A small image classifier, trained from scratch: 6.98M parameters, 1.3 epochs.
Rows from block 7 of a small image classifier, named by matrix and row number. Rows with one number belong to one neuron. Each number is 128 + 32 x the weight over its row's rms, rounded and kept within 0 to 255. All counts start at 0. Numbers have three digits each.
Before each neuron's rows are labels from the 100 images, of 14976, where the neuron reaches its largest size: "colour at peak" is the nearest of a few named colours to the mean colour under the peak. Only what is clearly more common there than usual is listed. The data: fractals drawn by 1,000 iterated function systems, in grey. In brackets: how many of the 100, against the usual share in percent.
# gate: MLP gate (model.blocks.7.mlp.gate.weight, 320x160), inputs 80-159
# fc1: MLP up (model.blocks.7.mlp.fc1.weight, 320x160), inputs 80-159
# fc2: MLP down (model.blocks.7.mlp.fc2.weight, 160x320, transposed), outputs 80-159

colour at peak: grey (100 vs 23.6)
gate.150:143116115124130117128077109102152121065091055093128140115090140131184123168210120126176168139084085125099121098050181143109171176078123119157165151107139194125167112155101175106142136137101185152134148090164056163148136106154072155158134126
fc1.150:106114155137178137142017124106122117152130101102097160133068154140147132151139071131164168093120148124127138153049120093142124112117105070123116139141010103155145104129151184162144122153142111130142123091196144135136099148123125084073169158
fc2.150:164118118095133120126131096134114112138157021092101116135180030099123154112111144190067139111083098094188155129114111109182081133134117106110132120176138084086141164092158185181125146170141182134100096104141214092154125133117113108121111098

colour at peak: black (91 vs 52.6)
gate.8:118137138162134100105150095074166095115174099096085154136098140122137041106101102109130117134149146119113100150113129134133114158102132117144163176097123106098125101151050130103185136184129095131051131131092118150131094167151134189118134194
fc1.8:138139112186163214081122119109135180121167086163127113145124143153092088134152163109144162096129088122140150141116138097123124165109180157118111140106137145121202104153119128204142120110127137129079091107139163123146113130078120085119109137
fc2.8:114163158133068131146103186147146128156152157092187100083153118110102147117124087163129130080119059111148066092156145123102093154119164150121117142171134135149145128104141158118149153093122194141186097099086154142135157059067093098142134121

colour at peak: grey (84 vs 23.6)
gate.7:174142088148120188104152077158145171107124102118105121120092135116114084109147117113134096139079114136104065101105165087148124161185140098144174132129125147057112110136120147122123180054133107057120136141207227150208143133157148154166098163
fc1.7:180159164118098099164119087097109099168129127146158152134160139110117168134061163140127113147146059091154157157129124160146148145138142220083090175129080076162151128154092094139150111119123146139143143117105102129099105128110116107113122165
fc2.7:161081098123074128189097102094104177131159151172075110127106092107111142134038139126138140157219099182157134085125138110144115117119091149138126152175101128135120097125145144068132144068137128199107136114123144059049118104126158114092060128

colour at peak: white (59 vs 23.8)
gate.167:172125085136146129095060101101167187139079120095115171138114089176104143036104135153161066141167105082187163140094174178160046111109185102086098093154070092093097178121085179089132090155106119156156107173140153108125123101138142175148097175
fc1.167:124099128144100166149154157175141085102123119181143146108121128114157152143121131080132204107066149136130122112096197130082149133197095094110150139103130116097108090074141071092134206135139140122153175050212124207104128140100098157120165096
fc2.167:127151091117198122118078165135088144159109152128115080128092106088143155112132143133112123130115132118115173115031107174170108092159178131182143093080166093114089087129121155134071140095161158142141193094173129149140165121143135163118118123

colour at peak: grey (69 vs 23.6)
gate.288:142120124138080077059174092126137080171092125129148139179144086111126149127105138127104084126148132108134036152102154141081172136117121141161156144131085143072192106124160096171151102130135116129211167168076140083112134135101139143103134143
fc1.288:154109152126074160126131169094153135113139160138034180139149188096167098102087146153079144151144128134135193169104189111158134112080138120141174137128171178160144103059144136134090092088065149141136054129135148127065094117139132104149085145
fc2.288:096160114151118134182160052163151099113065106096101119124134096114184147107101125175112124148149114113186137146115168137157096094112112147079116144141097125135085148150099107084112181191118162087074152203136198113112107119155192137157151043

colour at peak: grey (63 vs 23.6)
gate.170:122164112120133070039132153112155154152133100128094112093111115098118190158111155113095189112146137129116117097159101126111112160179173097107150056147105098130055100127105114114125130098121121133099129126118152113205135154142168143133155172
fc1.170:116085129101113126177100154145098159102120183131174108142142104112105132131131135107138116126131112152084129121152109157124189143191153148201135106143114112094120137091146097128129107069124090143090143152120130179160132083191125143099096132
fc2.170:161146199151099094107146169085098084128209107089080116061091190118168115095138133163139140172124127116076104148135115113141141142123079134089135112125205200121136126142131149102066176068126159126132144126161137116103133073146082120210186109

colour at peak: white (64 vs 23.8)
gate.301:112122084197153120072094135136142220075080109108115121111079148104116144178131158077105153073136137124171133169132095125149121098096100141160152166117131131153119066166118140133092107142194086118121135139129112121077140158105107170167090091
fc1.301:100130151113134131115119209103150124135091142101178177142151102104163138203166111163141105098098200104086107109116112137150157139135102110101158130161087125147088098126160101162107126158069192105164086105134123121179049157090084143098142156
fc2.301:061146121036131121139130151132129104164170092115135116153157125142160131150129134122138133066136148122124088096175129087161170138134184203134133158090120128110140157128092129116074193112127143101113154119108079100069099116106077113150169118

colour at peak: grey (100 vs 23.6)
gate.238:140109098186097115109100087096159110156149105167138093149068136154097182117111128101165167143141101132107065137139090115159193091140110108156116115119205124079186130084176144176111125097157136120120122113146144169165152077081140133135107148
fc1.238:129110115168120146133137108138154105122136111138074148207158131176146140159112128100148099180151150155216121110142190131069113102155137099142113094212142132072099151106118117184125128114139095157117167104115113155111119117131109159150094080
fc2.238:121152155102088181113114169123129113113121115144123163145135085147165164108145177094123103156118136081111159125080157120175147085100154085183081144071158134138090133132127078135202095074130135185177079125092168157119096207207070089118117154

colour at peak: black (91 vs 52.6)
gate.250:139145088189147159109080124161106134171178094096125166132093135164120106087164113141131121105135171118168127066135228144088144100189100091124167071158124090148098167084131204162108111134144118171135172111174140096140129110166095127107108167
fc1.250:133139067134194169098131140104116101147165153193128134132181073072108160092128128191159105156200107131142166170076143191159148084115145091132107145118164127134092107160105159133136174111137163144182159163159109124135122130154070181128097115
fc2.250:050072040131147136157129120165137163120136170136148136152125134149100097133099110198136088102191126122162172149104163152127107109156158112179120106134149122117168173146111136110142127145115141127104168095118145142096087101124137140134070166

colour at peak: white (89 vs 23.8)
gate.203:189159110131122100125123111115073133117120094137174119145183117195148170164086089110086192109142080105094099165132050125228104084146133155106114154149161131160096080128133143198163127123121116101175150071098142167169090104181132169142155163
fc1.203:151188136124071132133116092191105158099082188140187142131153118146136125133084130112111117089159181142106061155135075110134138135154144130166135169140148154150141079071181155192135160137193190178115101070125151108116137122106113085114113094
fc2.203:152102142152186128118098165112157168172170114142137149143103065163143146150156133121108145108122160130122103092130078175115169120159162110157134123113086072117137174159099140164091143146086166138166114150061109144147136136108149051114080122

colour at peak: white (69 vs 23.8)
gate.290:148089070147092071151103128083176184087151115169116111178101210160123049060106166132147119066079161118130140103131150094204153155129085130156125085140134168107156105126117143100123123144096129140083113162133180115141143087157161150086133148
fc1.290:114164164156163150135125106147099136133158124103124117150022114140109151181119081162128172109178060121051116141098128141097117186203116120160088168086120094158134088094117161134163089107124078126125164113091086115120105103144127104137176159
fc2.290:103096130076127124112135120130131201105107155191072154164097127097150106153119131149145130075115140116139104154106197106133134131095153080133164066160187158115159169193154133145108137076119150157131092157169172091109047166097162184124125130

colour at peak: grey (92 vs 23.6)
gate.215:188128115087188094147062170103121125114138136136138084100159056157130140113150184114120098171159120122192165119156153124153113112077157124150154087120139158155155106105135115121084149090063133148100093124167154139186104134112132156158149136
fc1.215:112171110130161116082162150130157144096083116094123124145144136110072188111135133100100146080110143099183087131126066138161149194115078117075122092104097067112133185126169095129118084143156104127096125066141144070097171149130171098113146136
fc2.215:114094107123101143129151130102108190152139079105067121172113140118143174097150107113110113135072119138167155160148120091147157182182148068143074109073067081103134164093158148174151105080155083179124143115173142093097120156105122135153144125

colour at peak: grey (100 vs 23.6)
gate.149:205114112090101152168174172189159143101121101141119084129108175134132110104039086033138089184074104097146112126116127202129121108151136158140116123132159122092146137128084138145164134122113095032141143118126152101157086152101133155059205141
fc1.149:104123099192110144138172144161141143141150125073088162172077129137176121137116127176124099122205133128139097162098166140107150098120173159168153141168077133209146122074162113156166109092119121156129099147103130151069129119209114127143116090
fc2.149:145145127141168128182167157114093105111108080165141127114121134128135124159123113115095109157185110169146098180188159118163117103100093121115169129132128165168064097127124120133076137106176126067056100145090072161104082105182144139154133081

colour at peak: grey (88 vs 23.6)
gate.227:160161142081140122132197087126135111136147127135140157137035084073181189076101064109098153170084120122144104171131131157087082140144130145144142138099160121089145100103151124080146136119142159151191100120146135138111113138072134089178133147
fc1.227:120142149104157128143141156142099103142161163076098159179193105059095138139152103127155097078096155133087099136142153146124152156134185064112103146139161075103157120171146057174137140163144136114125130124122125146142126155065136087217151130
fc2.227:062138164136162131146156148139124162093113107139121107135151166159106148147109103142151144145116131097064153140042123112091140137141063179137185121109128119152133102100141131105150122108110156170124115123055166138065072120185110066167075196

colour at peak: grey (92 vs 23.6)
gate.106:152074143151152162138129167122119133118082163076185195144191066059119131102081107162166154114080097170102167134111147128134146100153133128206159118105121093168188075105141087149132132145109123162160146108095087120132120124181154154135156128
fc1.106:141169154177165126123093134147141151166098113091112147137122141102141072110066134177126143130122106109152131093117099060097117118119157153159175083136106066150127145152142111149123098110139132065152145098171109171113115128164142150123135090
fc2.106:120114105190109127126141140110119144081071100150132141167165187149133143157146114053148081111155117159159089147111128168118103126031130121097138132153099165125159126106149139167178087134067136224133075115122042143112105106101188242103120151

colour at peak: black (100 vs 52.6)
gate.101:137083091147150115092076110114158177116120103085109147120156096145133095117109158067109169148107102156106118152131157139174103117121108114158176147138121139123160125206115046127162135070074142136030165120124194159151096134118131160123183128
fc1.101:177134131097129091126085167191114105113164122068173153132126120127111146140103154106135114135155074176160126149142183130138159186071130108136139107119157154197158154126160105123136086145089138092133112128084153123136142109150179105139133108
fc2.101:119129103067144112144098160121092135144198095116161166107143089157150142109134122188165105163159038119185131175142142103140179104102114078162130104109121187136103135019208107132148108122120165109179124155092119086108141159184172122168152154

colour at peak: white (73 vs 23.8)
gate.2:106101121135223113075124176130133141067124101129111168112085120124200144054116094099150112128102130092124109103143129095158111112102106128134096121154125078175154180128110149122156126107156095158193129124115170088126112186133086209171106085
fc1.2:135182140115107175148127167142194142143172146153175105111122150086139165161144126131074169134075151140046185149157112157113177128151116115112154123141106146189168077120154100136125178127113159106104055116132149172126130112127134062048102120
fc2.2:119123125130218132092168090130129166153144141134104170135068087129157149154125110145178141152142068049151133120216143089218117134134164100113078135177121083135135092106170146124167145113124123129122112088143130094140096120096106169126151083

colour at peak: grey (97 vs 23.6)
gate.207:135167099086102170109130176197141140140102169109149072146047086118085157062116155096118088150143068148156127140113130149111122051113188098120127130161095135196113175119121102177196055133163158098162081137147119078142153163128150146123124098
fc1.207:117190133143132091168079150180186142113116148111166141103138118086140175112058110086079132115099092107145078178187164119105143101104130079118116155113082095180045115132070150077175132163152121128117089079091133127152135143139139077163103116
fc2.207:130162121153193122147141114126147132157140158091162124079160158149137138109117090133131074158110138134118190132154104117093100168121134146052123107110074124118112134120097134105150146140133063110170102141084188157117112109068161157057062159

colour at peak: white (61 vs 23.8)
gate.172:096126099127133112064158103128106203155153089124184107098090129120156121128139075154154188121146107127137095134124112142175060134126134177066102060171120152160129153109108084107097128114168115069158162123150166078117100123087136120176117081
fc1.172:159153164105059123169111124154104084150136104164159159148125119130081083118120151152172112140120155129127163108073117102106118095148125075083165105076138112075107115131132146080114159138136111085123095145118071174127148133135108086105153165
fc2.172:112127116131109127135131142135151126118130175180072151153134124102154119162127082103128167130147095108153089081106099141126101147176104089058186080075075139072095165097137101096102183119167139121158164110080137124109120084157115081124131168

colour at peak: grey (100 vs 23.6)
gate.81:117157153096089107124129091105051071164134135058111167092138145113190130121118111154078117194123162157083113099147128074127100118126189162145144088134144137062145158068166100141111123121178126157108128104136153159140137126182199061113152148
fc1.81:126125081143067156102197146127130132135132146188155087108094105167131128102121114165108156120098089120116103168170133219124130166185117096136090111124076157164102100132134124087123087163100107130170189176140087068114131193101083161160152164
fc2.81:162134116127123038128132132147099162155141115106096189104096100131091134160148149121125138122127114124180091128104149144127123138133111082138132130117053121130161159162124162157073104101145118108153089059129128087134116096168128096086182126

colour at peak: grey (95 vs 23.6)
gate.300:105100132134113140129149152106115167169134128094111096094085093128132114176183079146126103143114121103150141113090184142168104134098130130127102129117150174170154086121199126120115124115082156093114083117073062139102104076134155169122130106
fc1.300:140159051082142104146125142150108116104124163096180133101152134101113145097120184063185164093116152142096158173120157115101159114121101133061119110097143130107115185152117120176091101180235126131148116118145124106126150130122170129109126119
fc2.300:110136081194100158112147156052119132122042131122125154114117105085094106149186116086104146159182144114143145156138143165116112059122156139137151147187132153135102155124169161129125156129140117156105138135101129098084122083081120151159096092

colour at peak: grey (98 vs 23.6)
gate.3:194110181138113133116151101156079148136135129113188170114137125141107177150109149113117093119182090137143096091181062113143128156098102165111128120135134135142148144123131099055103140109094148147144110177145125121163190123142117098168149186
fc1.3:096137168152130102174139100111084165134127094125132069082108090148208070086194127190101126135110089123102099165146159099117152187171105089096119059154130071122125171149073133089121099078133154178129097141151110140126130134145119129058091097
fc2.3:118186125156102148165128038174125164153135118132161125173082137166160090141132137151137120147052163145152131183143105184133099097167136090122100142166124116115091141117115131082134124152087131171093159110116129088113073134121128126132058123

colour at peak: grey (100 vs 23.6)
gate.279:160102148081179159179140163118150129103077138151176120119135109173141150128132160101039085078175168158146123108139186144111172148090111171095122133126118107074083182133074128176139083155102104106117132102114136163125119143067123165088074082
fc1.279:129095160079134109134124115029148150104124184177097059109121180157097145117157157102092138111142123173114137132137146121158103137097123131093128174117121105157111156142092068057086052186119095084167140130116125102169117090168170154098162194
fc2.279:102167154115167129070086130207153112124145092142139132170107123148091123115145111178084143094158079126085127135115134102154155135160124127181138056103125164114102128114153115205148138125103103091118123082119145111181116113173096143172112151

colour at peak: grey (88 vs 23.6)
gate.22:073160094162152066151068122243142081107153160104169106172154100150151145128067167154160099112018135120138152136126170138147125067077178152128135175123111126118106147139135118183121192141168127136174140087068144154182112135073097088091147128
fc1.22:157126149179093075139048083160168185169068158119100147198083061157103112098129143175112080158103179138112115146088117105162148113145091089102147033108069139130116106160181106177158173121140161085163176153134161120136143106106157120111108132
fc2.22:105096086144068052125161147122128093113113117124099073128124114073113081141160113103128092072140105158177120158157121094133159115100139158167120120109124064145141102127068062141178152093075115133167088133111135120119115124087117161126130111

colour at peak: white (67 vs 23.8)
gate.74:185118156090162169127151118118142125119141104135122106120137168092153090074129113146172138200154138172108079127137138119139101101179134135044128041163106182128163136136199108084144148086183149128128166139107158144123184104132081149154125077
fc1.74:170161149160124186087071131094193185116128072182160102131127106157158143160102135142138187075150129044143104104181114106104155084090163098094078097141094141156087099175173131127149105168114167104092138138095120134144122113115154039104105105
fc2.74:128101126128194148094162137032117140109116078157113160142149115142198116143121148092155157090154164160123112149178086108131154129084106107089119153055155092150110140188164135102171111131129095109096125116113130093106089145151098173054092050

colour at peak: grey (58 vs 23.6)
gate.119:154098099129130151070163149093125087121107135107144127137138065169088126082125048073068128167122073122074080126102146138145097161146161126109155106071122124193120094134134157099185160112115132115092165145116106105087113121162097153136133145
fc1.119:171172142183216141064171120072110118120096077151095125210083132189152103141159152131153058097127104152154071123150095113155176149159086162055147129141085096178134101137145123132140117164148131133162157102125195119097132146140139083115130063
fc2.119:171089134041121142132114139123151149157101124151124121106102154152111095136142122145092055049118112138112155163172081181121133153135167145152175144094121074109141101126158138180149112141095101085161141185130186166129139141135171123127070172

colour at peak: white (68 vs 23.8)
gate.180:086144117103171109074150145119100122104109134171128116090113094095114145140108134130154216078052104118137205157129162094190145137124176126141144135092110174217113139168091150118107144128100139108183136122172141171160113161137140111108138190
fc1.180:100180080119171149136153101124153201110164120136133130117070119135117184142123106118168165052130121117171119130094112101141134146119144131101166142149110146148097108115125125146138128141152085143150112077123076137144113140112096077165146083
fc2.180:128128110169115133103079053074122136131190137099101136094105175162092128146201115160138123114103176080130180103080100158163095120108093075146170111133117169087141181138127076108115148124150139046086109062119114180136169128098176100101117086

colour at peak: grey (99 vs 23.6)
gate.107:095148138114124116134192089141130091101094150142154101138113053139143130119131112181130088097109117125121136139146160155135117102121161156186147113164034134091138118141193085174112129107099146173109166121116148084116174136137141131095177145
fc1.107:138091080174098095108130142046110142182119114125136146148131122179112054170116110149141148219147117138160093137134096099176123119139089131118155046063162099157087141118191117127104107108157087141117050150106109119083121117134116121119161120
fc2.107:071136175124158135043159106203165102109162139090134029165123078115108094123164120081083096108141141190117128146176101121106121060131119189243141166157110112096140144126103163146157125149115086146123132140126126141102110149125093151117128139

colour at peak: grey (79 vs 23.6)
gate.29:124154152103080130141109153178135091068184184121122128101133133146138142118115166157106155123098119157121127156185143086124115138103148143131146153153162154134160054143064120044111143135149154229133101170119145108132102138130078154139140131
fc1.29:141117098119108138128116100149079216133125179081174162040093109086103137157199190134153128119133139121074134113089141173054145129115123156163123158130155135134180106130122088110127089164148084118167132050113160126140176119126205090167102125
fc2.29:129106093103090152087122124167136133167156097127091150096091095097168131132151108161137136185100110129132058149147154077052169147136124097137122122156180145170159097133180101111141120105140162156189111111118150168147146103142139114163163146

colour at peak: black (98 vs 52.6)
gate.80:140150174172130192180086152133150135084138116083121164091104088072069172100151124076097153113097129071137158092062103119085128129173116163108150151093172173053134122108100161150140082152115137125086074135103130144127107123074145109172134123
fc1.80:137110091099101150128168143130092152105109131113144136167109161146122127198118125166108152153101095083111080152200135113164091096090143079146040133119153064148150161097087113123121123137111133111113122106143089140117115139155136118088049112
fc2.80:139091035124164121127157129177080140140057067158202133124146124140164113134116124159112157144113129158146143169122156132163097094105140140135085179118079153117146144130137100132145138133105108107141168156120132112040146099113186162078086064

colour at peak: grey (52 vs 23.6)
gate.189:117132109140169094146166134119120129108127151111173132121084137115117096128120110134123210146092160172138198115115111200132177103174097140103099158100108115107102151091168160094085093106164115082146120059161188061130114075172101111106108090
fc1.189:129091090149111104134104208113076064095150161178122135114105137103101130130190167138026124155144140151134109060158108162170107128098096076113146167147121100143104154090114108135146181159147103074146169083172128148087092150128152119147134103
fc2.189:103090081096198158120107116159172112111110135175129101081130132080099107148163094117175108192104176149078141145177146141111157101153136119123123146059069223072148147153114097107154166131152128070110113140136082112147132118100079051081175117

colour at peak: white (75 vs 23.8)
gate.274:094117108174158084126127108096136142121132065125104146098137087087144171156154111194179080152124105086154121100072189136106141064174119108151139103089150182156086171144113119104136103185136092092145108138135126114124113138055107132142161168
fc1.274:152182120112158152101103183128088112119153169153131097148139190109112088096096109141096114126109134085128208124138065080055131178085088132165104177137160104130099094114085149189087118155115160161148125117106175161133090217134138143097128108
fc2.274:126145141168147118123125113158139119118105077130103139150131154016108147064090126085139171100124102129194122108095097081092124149116110167133087115198120094077108110182065168137110120121113114134155156159144160158193111182143055155116153133

colour at peak: grey (89 vs 23.6)
gate.228:173103104081130132102175084148119128123178141093098103055145149106136117121071118129115200070127145124136102104122112099139102077067096179139162200138128120209135118162120173152151152101143146136117082152172146138132109127125131122103135145
fc1.228:159116179148131155083124142157062158105176099099109200173167061095209162147060153106093070122104171158150164128123085135121117134130096126082187113119148126155095063151130146167111115116174099143116134181178114156138178116119106079108156113
fc2.228:127129122096111153197186128147105112136075131114173117111096089116156121129167128116166060050127155149134107156136148123138166114113127167145166176168165192118085079101135141127086112120101095163141203092109115156090107096115137144088090125

colour at peak: white (89 vs 23.8)
gate.235:117123111101165131091149169149180168047056072129138106149055089138109123162081145071113154157129117103133121096136091132097167144086136132124118183097117104193076087118112133106115137128100139177170115108101177112191111098083143117206160104
fc1.235:183118082170132097084190145113093180143119127122139131111150104109181072127126148101174163145068085154208107133123078146100171106094135144093110184084102158093100106122109072081121148158141135113155105105133086161101141102168070152126109184
fc2.235:102133138100139157115107188122110132173178136147129144111137062118075152123124108223120139096082123091136104061181105121110141110096092169102093103194102115155126052103113094080120105139144202118120151146138122181137141149155148134057129192

colour at peak: grey (100 vs 23.6)
gate.281:111150203141159073121087132183121125110069102118121155179127133100141092160111081099110175131080162174126091106087128129134132114084159193114151137186052136158115182073116087183145127126150101125106090087135167142157101147171099096135163149
fc1.281:066088085104108136125155092116088147166186101135078084069130097120146115144163114170192162119110160162155118133145151175136162096197056119169135149098134158130125194103170131137137109040159086060080140063095081110110105160136112113144138117
fc2.281:116134120130116146169112078103174141123123061166136097093182138140194101047095115133168168133165155069098101155136153085094124158116147102193113159082109209130157155111115114102148097154116123094114170117116104097172084120198155101164117128

colour at peak: black (100 vs 52.6)
gate.202:132109158132161106100120116100139104129114155116078090068073119122139153110087093116134118065131073147103097137143156144103154150087160079082116125142153152144092153169136137113090129185126194122086139133162130197077113159152059122112091097
fc1.202:127202156102127097204142126165117073189128185144115153105175107162065091123168092184189140095105073131095143106098108144171057152135103149161155145100097127117161155124109098134158157144145095084123148114097068124141120145106119152115088161
fc2.202:168113157162104255119161097135083105101094162120123178154150053109104125123117128140076135164179148165131148154051163171153134154166113115129139096030118196121154108103135103188217134143126103128173115160170137137136117112121136100144078098

colour at peak: black (98 vs 52.6)
gate.206:119084128126147112153163114155170142107174183087103149100138116153088158119090151077076119128104118125108155115113144180117115064161128121087093194128115152132103185144216162093150085156171115089113151099163136164146124120116129133112110086
fc1.206:110137154071137151126108102124184145171071127064140183094106099125142138117098161121144127156136143165171125161118096144145160107153118093105129116155110151056126177146095075107109150138111109077082168166140156111161162137102101181108125077
fc2.206:108124134120131078088090127126129089151127147069137157129115099131154169119194115104065097203119120145097202154150148177205181171128118115143121144143085112126148090145069111213175163094125134145116109182125134155118170145149121141135096094

colour at peak: grey (88 vs 23.6)
gate.240:158109105099158096129092140148143106199130108078093155076130113064167083177154184149158103151172145121154047138112145103124168088149105122148142115118115145148172134160126084167078119166131157166110043159104132147101099131132130088150135162
fc1.240:137127161172139162161120090162114074130154152092148085140073164193099124121129165174095143113085182187114108089132076161122100214104132098100101148133130132140119122162082116149133123075151119124086101163193167085160097172066146104118143062
fc2.240:136155147115093084130165122117116164115087105137164109139133147127107095157117015104125066181068099150160173123139121149103194105063144138131152211136157119118063142109129133125092125112134083094097142130113094166135137138100086204166157155

colour at peak: grey (93 vs 23.6)
gate.168:121180126161158090117152154123123126112079077109143089147099118142086119139109055145103115121103118127114089152110139188174078133080130169143107111174132117150148188119181114091096154141123117054147105125080120063131110112109154154127105063
fc1.168:100093155084088088090107188157178158099178174164167171093201075131157108127100160116126124106175096129165088141078091111121148101114136185125096098115118143145147158116123169155154138149125114129116069144118117138164144113144073107127159167
fc2.168:101110136147105102065154168103175145111158190165078089148143150156094198112121077089136133146085121061115086133093092130152132041141118166107103124110199151115134067157068187174137087144131144136133165090084135110095110158122164147075101179

colour at peak: grey (92 vs 23.6)
gate.88:139133107130158152110140068107134137220163109213114105090148112089088191097133123109149172174092157092108141122141128118054111088154158159160148134116116169138126110074156169140091091139154113127119145115135121145099102132154152133142079074
fc1.88:105096097036139111101095146110070169094116156099199152111153111111157102118093160158195150052122138184150119140056100116155139124079111113131125158159166127189129104091179079130146101070183195089124164175173111132124136135172086109129124138
fc2.88:108165156154197166110130123140127141155139175235081119131110185102134153100183162125160159124142115126129157141124130118114159109101101117141073176165100133111183090112124112167139101130159091194133112160141122109157171106129188148103116126

colour at peak: grey (95 vs 23.6)
gate.41:110142154198195161122159054078107213163131160170134159106097110134174163094106185114089137125148113112118129128157160093105190123061124173163136145084092047150096166140172131148128150172125091134148157090145146130177141155129125148122041108
fc1.41:129124113106173155145150077085133137143106153108089115204057123122123152119076127069132141124118079150127144105177107143125092097143123098099124124148115080188104136181134095142118132130117113104037151122094147098173139144172124173169104100
fc2.41:125178134134142158139127115085099167111168119103088099117084132099086130160097094117105154152133156162107160129145110143169131168199130109143121151136150177118073163160058110133106131102131142123105050154050193147108060145143134102149106169

colour at peak: white (94 vs 23.8)
gate.113:175136114172107207135060159083107143151147150059104170161127130169161163134141091040127178178111047164063139084153120104085091087069143118154079164169168110159074106129136144068128125160110126164122126182132119090098144086121084129078105125
fc1.113:109075124142117149097116163080137116078188134124131120128104124125154129135087132119171200122139151067101114078107184132092136170167119118100123059135181105116141083113185145104105122122132093192109164105201115172098121168145208125072083159
fc2.113:106173149134058173119133107105071120092158141169110169122129111130153093208065156048146195119074104099130146079164157133089133125142145102160130157151062088137153110137146133121100137142111152155118171101147162165117219161124094158133147148

colour at peak: grey (91 vs 23.6)
gate.284:150106138150074107099108137106141107136123123175036170096161140113093149166081109169097101116139201112110134136165135114089109142136088085107084099088154109155083069116131145127129120151203143157158101116165102164100123123101210101162143175
fc1.284:125133172119033132118134116112132139109108179082080092146131108105183141109151110173077141165116117164159121138077125096193074110150122060104191110158134151118177143058144115161125168151143130137123168164109092130127139169127103116155117098
fc2.284:133082116165129100150113171170135157129126108182077173152144209129090163132149145134137104144161182110128089087117119159162150186150110202127157083141093132154157158119135161172087133145119075129091109171146125092192147113126186113117187103

colour at peak: grey (59 vs 23.6)
gate.33:115147106188098095085161118165131155174127074054124128112200158091097122190116119224123092104112088114073065135105150164145086103177200118113176102122101132089151146106154068153155070115168137101111150118107115097166131091143128132141118118
fc1.33:108131115109143113155131172137180139128111158172185108161175124065149126145114096128138109143104141122168100111093087052165103171148090163169124173123213143129128108213098141086166125109172145098125109138163097174138118146090125148070118066
fc2.33:154142120145143095101037179128099106087122174135077097110155187086101116100140109061141110149113122131058136119123133139169109105133123156109101109174082106141150156156116241115105152170128093210156137108156114155156139118148104126124125095

colour at peak: grey (100 vs 23.6)
gate.261:107101158116114222118185170150140145143101094085092197076186096066127166154132104144127155095106136106194118139116113146170153148113150127165109148144135133132105120154113068117097138109086147154133151104152130097180066123124106095122096148
fc1.261:072137086080116137147103115150158145154133114137111091142127141102149111133129131174134123112134097132099106139067141111146115075123113120145175179200145136109090107065163131110114159076156092110145142160108085103090080085145183154174149124
fc2.261:109155134128129136107204138160099108092135151174129160169103127127154152115117136137147082129135159111135096133085184124146158120129179184110154104122083149119132144178149076067135158107042171096137091205122113044141129153121113081136137168

colour at peak: white (74 vs 23.8)
gate.295:150153198137165128168067105113140125096111092078100115116129142120128134098088190130174182107168126120143160145120112133107129081144128109118131025120139124096192145120129148149111100109121120187138195170148168167127131084142122151179099092
fc1.295:123091145093151111127117166176111115148139095195125067105084102108090130147226140108131109121147109072120130134099118144088142160118146111145092128145125142124079125105078141128173140134103170093140066103121169132144133132154071061132096125
fc2.295:126106099156115123130112116122156130167160106138122077072085121183081111156164165076147148088095092080088105107108111140079082140118124119137171100131058163172097124160165162130158142095087158120089145124145148143115119099144068068166157130

colour at peak: white (88 vs 23.8)
gate.308:074146147122128118139130116201062139126136095170131145147057125096095147091137201150126103133165082110089083133157150111160151139132136228123152121084180101127128067127169127123113160093108145107140146142088170144169082107149111171153145121
fc1.308:116176113144112139089076166105132146141122166110149169131150080067193179141102104095063132139064124060162123099124118134133128152097084125115100129143164152175177195137063221121180084124116126082108096117188121095053106129151104094097153179
fc2.308:082136172125123136134077133084103160182112140124124143148162106080141094134136087141131136050111140133174178119115133147163177168082102145128164144176170165131174090113075191100154106183076136140090139133145125134115184143101106172059134157